{
  "model": "image classifier",
  "dataset": "views of escape-time and Newton fractals",
  "train_examples": 72500,
  "image_size": 24,
  "crop_scale_min": 0.8,
  "horizontal_flip": true,
  "cutout": 0.4,
  "targets": ["palette"],
  "num_classes": 7,
  "arch": "vit",
  "norm": "rmsnorm",
  "norm_position": "pre",
  "hidden_act": "silu",
  "mlp_ratio": 4,
  "head_dim": 32,
  "fused_qkv": false,
  "bias": "none",
  "qk_norm": false,
  "parallel_block": false,
  "dropout": 0.1,
  "inner_norm": false,
  "moe": "top_k",
  "num_experts": 4,
  "moe_every": 2,
  "expert_mlp_ratio": 2,
  "experts_per_token": 2,
  "shared_expert": false,
  "patch_size": [4, 4],
  "conv_stem": false,
  "layers": 12,
  "width": 192,
  "positions": "rope",
  "pooling": "class_token",
  "mixing": "mixup",
  "label_smoothing": 0.1,
  "loss": "cross_entropy",
  "head_dropout": 0.2,
  "residual_init": "zero_last",
  "optimizer": "muon",
  "muon_scale": "match_rms_adamw",
  "learning_rate": 0.0023,
  "momentum": 0.95,
  "nesterov": false,
  "orthogonalizer": "polar_express",
  "adamw_lr_other_params": 0.00085,
  "max_grad_norm": 3.0,
  "gradient_noise": 0.1,
  "max_steps": 13800,
  "batch_size": 128,
  "epochs": 24.4,
  "lr_schedule": "wsd",
  "decay_fraction": 0.4,
  "final_lr_fraction": 0,
  "warmup_steps": 690,
  "weight_decay": 0.3,
  "adamw_weight_decay_other_params": 0.01
}
Rows from block 9 of a small image classifier, named by matrix and row number. Rows with one number within an expert belong to one neuron, the router's apart. Each number is 128 + 32 x the weight over its row's rms, rounded and kept within 0 to 255. All counts start at 0.
Before each expert's rows are labels from the 100 images, of 14976, where the router gives the expert most weight on average: "top examples" is what is common among them; "colour at peak" is the nearest of a few named colours to the mean colour under the peak. Only what is clearly more common there than usual is listed. The data: views of escape-time and Newton fractals.
# router: router (model.blocks.9.mlp.router.weight, 4x192, trained with AdamW), inputs 96-191
# up: expert up (model.blocks.9.mlp.up, 4x384x192), inputs 96-191
# down: expert down (model.blocks.9.mlp.down, 4x192x384, transposed), outputs 96-191

# expert 0
top examples: cool; earthy
colour at peak: cyan
router.0 [102 100 104  62 132 180 149 112 145 142 147 167 108 162 100 136 172 129  90 125 119 160 100  41 162 119 133 166  86 131 163 115 144  80 144 135  75 152 144 136 134 126 123 109 111 150 100 143 103 150 151  67 183 126 140 104 163 137 151 141 173 112 102 123 130 132  76  29 139 108 128  65 138 104  63 132 122 164 125 192 119 105 111  42  73 113 133 107 141 107  82 142  98 111  87  90]
up.0 [143 114 128 180 108 112 106 115 110  90 156 109 127 146 143 131 128 159 163 151 115  92 159 146 150 161 156 126 125  73 113 110 133 173 132 157 106 151 151 146 135 179  80 105 146 200 136 132 237 140 129 113 151 185 144  62 113 112  94 194 184 139 125  76 157 113 146 112 169 115 178 117 117 114 101 106 160 123  71  89 126  67 132 122 130 138 115 183 101 137 103 153 105 166 171 148]
down.0 [ 68 177 100 121 107 132 129 183 117 139 123 120 112 136 117 128 105 184 123  78 119 146 126 167 118 148 154 126 188 119 126 105 141 140 146 104 132 138 100 124  85 147 141  88 101 104 155 107 144 116  88 150 151  85 112 195  97 161  84 133  92 126 117 123 152 173 144  88 127 128  97 147 133 110 129 169 172 136 135 120  57 162 145 101 139 230 142 131  82 209 124 127 169  99 127 133]
up.1 [ 80 136  95  98 162  88 142  70 149  51 129 161 114 165 166 150  96  65 123 156 149 204  85 127 160 107  69 138 161 115  76 139 137 157 146 208 129 135 166  53 127  93 152 141  85 161 110 106 107 147  82 137 127 145  85 106 164 123 130 179  81 164 117 117 169 104 102 126 134 144 176 163 102 171 150 131 119  86  82  94  91  80 132  77 130 114 114  66  76 163 117 152 118 165  90  69]
down.1 [148 154 119 101 161 122 128 109  67  76 107  96 147 132 176 117 124 172  94 100 103 117 154 112 149 156 142 128 146 202 131 157  82 128  75 104 101 159 174 105 117 161 201 138 173 221  99 114 135 159 136 104 167 141 177 146 173  69 142 171 136 168 138 116 153 123 110 163 161 172 133 185  80 193 155 128 175 103  89 108 151 189 147 111  96 145 132 142  91 145 134 147 128 114  64 137]
up.2 [110  83  78 115  93 146  90  96 131 165 110  84 110 149 157 155 165 122 188 107 101 149 161 136 153 117 160 118 150 114  84  55 144 173 119 173 138  73  93  91 160  73  95 145 139 141 154 137  94 156 159 143 150  59 127 188  92 149 149 146 172 118 104 123  33 155 176  92 152 134 137 192 110 128 142 148 179 166 167 182 126 158 113  96  79 121 114 159 172 104 149 144 146 140 137 146]
down.2 [ 84  98 164 166 150 125 114 124 157 114 123 138 132  71 158 144 117  94 137 131 100 130 105 157  81 115 172 136 111 102  99 119 115  64 130 140 112  92 144 116 144  63 158  92 113 132 104 172 113 111 155 171 129  85 140 152 138 153 140 156 125  23 112 141 146 102 136 146 116 120 134  81  97  77 157  97  80 132 127 133  98  98 139 114 101 164 170 160 201 167 154  67  83 108 148  89]

# expert 1
top examples: pastel
colour at peak: pink
router.1 [121 110 163 144 160 122 156 132 131 178 154 130 165 102 124  86 152  42 217 122 154 134 111 143 144 123 160 107 141 156 156 172 188 101 112 123 120 117  80 167 117 167 122 138 142 163 101 183 211 173 125 131 124 154  68 156 169 123  75 137  94 132 159 118 113  99 191 160  90 195  92 119  73 185 101 181 145 114  62 173 127 118 101 160  81 156 153 108  65 102 145 113 158 107 159  80]
up.0 [127 127 128 131 166  91 124 110 158 156 172 121 112  95  84 132 141 156  95 134 148 110 165 146 135 123 151 179 191 157 173 175 120 143 165 119  47  88 134 125 127 127 142 173 133  88 107 135 120  87 184 146 110 150 128 127 107 109 147 119 175 186 110 134 163 139  41 132 106 131  89  92 121  61 110 124 101 143 148 137 142 189 101 135 109 118 137 109 136 114 149 182 186 179 122 190]
down.0 [176 180 107 130 164 151 129 115 130 141 108  76 165 118  93 206 127 156 126 113  68 136 200 169 124  98 146  90  86 114 116 167 104  88 108 108 127 128 142  93  98 187 143 170 129  98  96  94  95  96  44 131 139 125 139 177 153 179 130 103 115 122 158 123  93 162  98 105 150 116 122  91 131  94 171  91 132 145 124 106 166 191 102 104 105 130 129 119 142 110 101 145 100 146 105 110]
up.1 [108 154 179 137 105 121 135 145 112 100 107 192  73 102  94 138 145 166 142  50  96 147 128  80 152 211 159 125 158 105 110 153 120 102 151 171 150 152 121  75 123 146 143 147 163 214 114 117 167 128  65  72 132 111 134 108 130 148 100 138 158 114 105 122 146 102 137 143 202  92 129 206 117 149 105 119 136 119  93 128 136 107 142  89 181  66  88 169 149 140 120 105  85 136 159 151]
down.1 [140 131  68  92 187 151 161 143 164 167 172 166 137 107 140 156  82 126 137  91 132 162 149 136 135 138 109 186  99 193 113 112 133 139 145 167 119 158 136 151 179 183 131  84 103 100 132 121 102 184  78 139  92  89 147 146 139 154 155 115 172  87 136 146 143 168  93 150 119 128 132 104 139 147 158  89 100 135  83 154 148 123 210 121 188 166 122  97 167 140 205 159 155 164 143 164]
up.2 [121 133 103 178 141 146 147 155 176 104 112 191 128  99 130  88  52 186 143  81 140 171 140  97  99  90 139 119  97 131 116  75 190 134 132 114 151  86 103 157 142 166  94 148 156 215 122  87 113 159  77 137  71 159 135  95 116 107 112 111 115 147 154 136 150 129  75 102 176 188 136 158 123 132 113  94  97  75 140  88 125  65 141 163  63 164 124  95 119 113 100 182 132 139 177 142]
down.2 [141  95 108 116 128  88 123 146 195  91  84  91 133 191 119 134 151  28 115 113 179 128 137 140 177 163 119 134  80 120 137 114 171 129 109 113 137 158 125 157 105 112 183 178 115 126 112  96 148 193 108 120 161  78  96  97  91 108 135 109 122 162  80 129 193  69 147 165 134 101 117  95  64 153 124 117 135 192 102 141  93 170 105  79 133 178 107 144  95  95 115  95 105 169 130 163]

# expert 3
top examples: cool; burning ship
colour at peak: black
router.3 [145 122  76  69 140 147 116 113  84  89 126 155 127 175 125  60 165 115 138 110 111 124 115 104 121  80 166  54 159 104 155 152 147 120 154 103  84 178 169 138  80  86 121  53 124  74 116 145 159 118 120 207 135  81 123 106 124  89  95 149 143 120 113 177 158 177  98 146 128 126 170 181 133 164 107 104  64 162 118  71 112 148 115 115 159 133 133 160 137 121 164  96 149 142 117  92]
up.0 [105 104 123 165 105 142 105  99 131  86  69  68 129  99 101 137 160 153 134 133 124  81 119 130 172 135  86 148 171 132 137 123 118 143 162  78 103  98 169 108 117 146 158 212  89 149 140 117 111 109 173 132  55 145 130  79 157 153 112 161 167 130 139 111 143 207 175 151 156 141  76 138 105 144  61  96 107 182  89 128 206 119 143 155 112  99 110 148 158 136 111 137 143 107 175 152]
down.0 [138 111 155  94 177 207 117 126  96 219 130 131 138 102 166 118 165 106 136 151 161 204 128 140 169  99 113 135  84 110 105  80 115 135 136 142 188  78 177  90 119 151 125 152 154 143 128  84 150  99 143  84 149  86 135  95  50 129  93  80 158 100 164 119 108  80  96 162 123  86 144 127 143 195 112 129 122 167 105 131 136 116 104 159 164 186 126  52 175 118 145 103 143  89 132 159]
up.1 [192 131 149 100  71  67  58  63  67 151  87 112  97  75 103 125  90 148  64 170 150 112 117 145 119  87 143 120  98 128 125  92  99 112 139 142 192 163 124  98 152 111 121  98  97 153 112  72 142 124 112 124 152 158 116 147 178 129  64 135 149 161 152 113 163 146 135 115  50 159 140 117 134 136  59  72 108 152 202 118 120 104  86 151  83 127 129 110 175  98 102 133 112 169 145 110]
down.1 [131 104 114 103 153  90 113 135 154 108 116 159 142 125 153 189  78 164 110 116  71 103 165 167 154  91 120  76 119 153 111 144 170 104 153 128 156 188 136 118 157 108 128 118 187  61  93 183 128 178 132  85 121 191 112 180 139 112 140 138 119 144  77 143 145 114  95 141 192 134 117  85 164 157 109 141 128 125  99 177 156 116 130 110 171 159 161 148 130 129 172 125  90 113  88  85]
up.2 [166 109 162 106 146 162  76 175 129  98 101 136 138 164 196  46 115  77 146 112 166 112 117 114  99 124 164 106  36  81 106 145 103 143 112  87 134  75 132  95 141  92 121 167 175 104  39 175 158  84 130 163 132 133  96  81 153 118 106 103  66 120 135 123 125  87 120  82  99 131 124  92  95 174 135 141 143 162 144 175 151 153 141 106 134 117  74 109 159 169 154 124 152 132 131 133]
down.2 [143 131 150 119 123 150 155 133  86 134 183 107 108 106  37 169 125 147  92  86  95 107  98 175 166  47 128 112 131 120 157 118 165  73  85  59 117 172 143 139 179 132 164  99 117 122 106 122 175  96  97  72 101 148 153 104 126 114 137 167 137 156 146 105 174 130  83 166 142 111 167 102 184 116 150 143 127 116 145 160 127 101 107 105 130 125 137  84 101 130 115 173 123 137 117 120]

# expert 2
top examples: grey; Newton basins of five roots
colour at peak: brown
router.2 [175 201 165 139  98 105 112 108  50 115 153  96  58 176 146 109 190 160 136 104 108 115 158 144  95  92  80 152 112 144 131  96  99 170 130 101 107 118 115 102 136 144 179 150 145 170 166  87  99 151 102  99 131 100 105  82  84 108 164  98 162 131 160 169 140 109  53 107 135 120 141 124 104 135 135  84 122 109 128 141 127 100 141  96 149  81  85 162 180 120  95 147 138 158 188 164]
up.0 [100 152 163 171 159 169 144 176 114 139 221 169 158 129 128 216 196  81 150 133 141 132 166 124 144 133 107  84 186 120  73  88  94 119 145 114  97 110 147  81 105 111 129 175 139  99 162 147 134  79 156 131 127 147 130 174 152 122 108 110 168  90 127 154 141 173 118 131 100 166 131 155 121 180 112 158 118 134 183 114 142 137 150 127 104 104  96 149 121  80 130  83 132 170  98 137]
down.0 [170 104 158 137  98 132  85 204 154 161 146  83  94 165  97 164 105 119 115 171 183 139 102 104 101 129 152 124 105 178 121 107 117 150 121 185 167 139 105 131 121  77 152 182 172 157 182 140 155 129 152 182 133  69 123  78 115 181 132  99 124 190  74 190 173 129 150 143 140 120  97 114  77  93 105  54 134  98 137 156 135 133 165 107 137 159  87 141 142  95  89 126 169  77 114  89]
up.1 [156 118 152 216 177 156 137 113 126  60 159 142 165 128 130 107 133 172  92 102 130 126 125 163 106  67  68 147 127 164 166 170 139 105 203 130 163 123 113 164  94  98  63 145 109  71  68 131 197 153  93 119 191 130 110 133 141 121 111  77 118 144 105 119  78 111  54 188 111  99 119 109  91  98 132  88 111 122 115 169 103 165 119 148 112  85 106 126 133  93 125 110 134 154 137 133]
down.1 [152  95 137 120 187 180 118  97 122  98 156 107 123 177 141 126 170  85 133 108 159 100  70  77  99 191 124  73 137 146 127 113 109 119 126 104 100  50  46  95 106 143  91  82 107 169 147  95 128 158 197 114 138 101 123  95  98 137 179 175  97  90 158  90 135 128 202 101 112 151 123 132 185 125  92 138 131 106 137  89 170 133 207 130  91 166  93 125  94 134  87 144  63 112 120 144]
up.2 [ 78 162 112  86 132 144 157 115  93  85 188  94 126 138 144 113 143 105 112 149 138 149  64 116 151 148 123 141 124 114 220 126 111 111 130  88 124  71 173  65 106 163 120 134 123 130 107  97 123  68 140 177 147 194  72  69 131  83 103 109 175 160 124 161 125 175 141 156 102 162 142  71 106 138 180 136 134 125 154 128 118 130 119 134  94 132  91 127 169  99 174 134 100 126  88 137]
down.2 [180 119 171 143 141  62 103  34 127 108 180 170 145 122 153  99 108 121 158 148 137 131 115  98 151 138 120 129 125 152 134 127 133 206 107 121  23 152 123 161 123 151 118 114 154 184 123  94 153 110 160 160  55 132 145 149 175 191 123 106 141 145 171 121 124 120 149 130  82 109 148 104 162 107 175 111 116 135 108  90  94 174  97 157 132 134 135 150  83 125 176  90 125 125 160 120]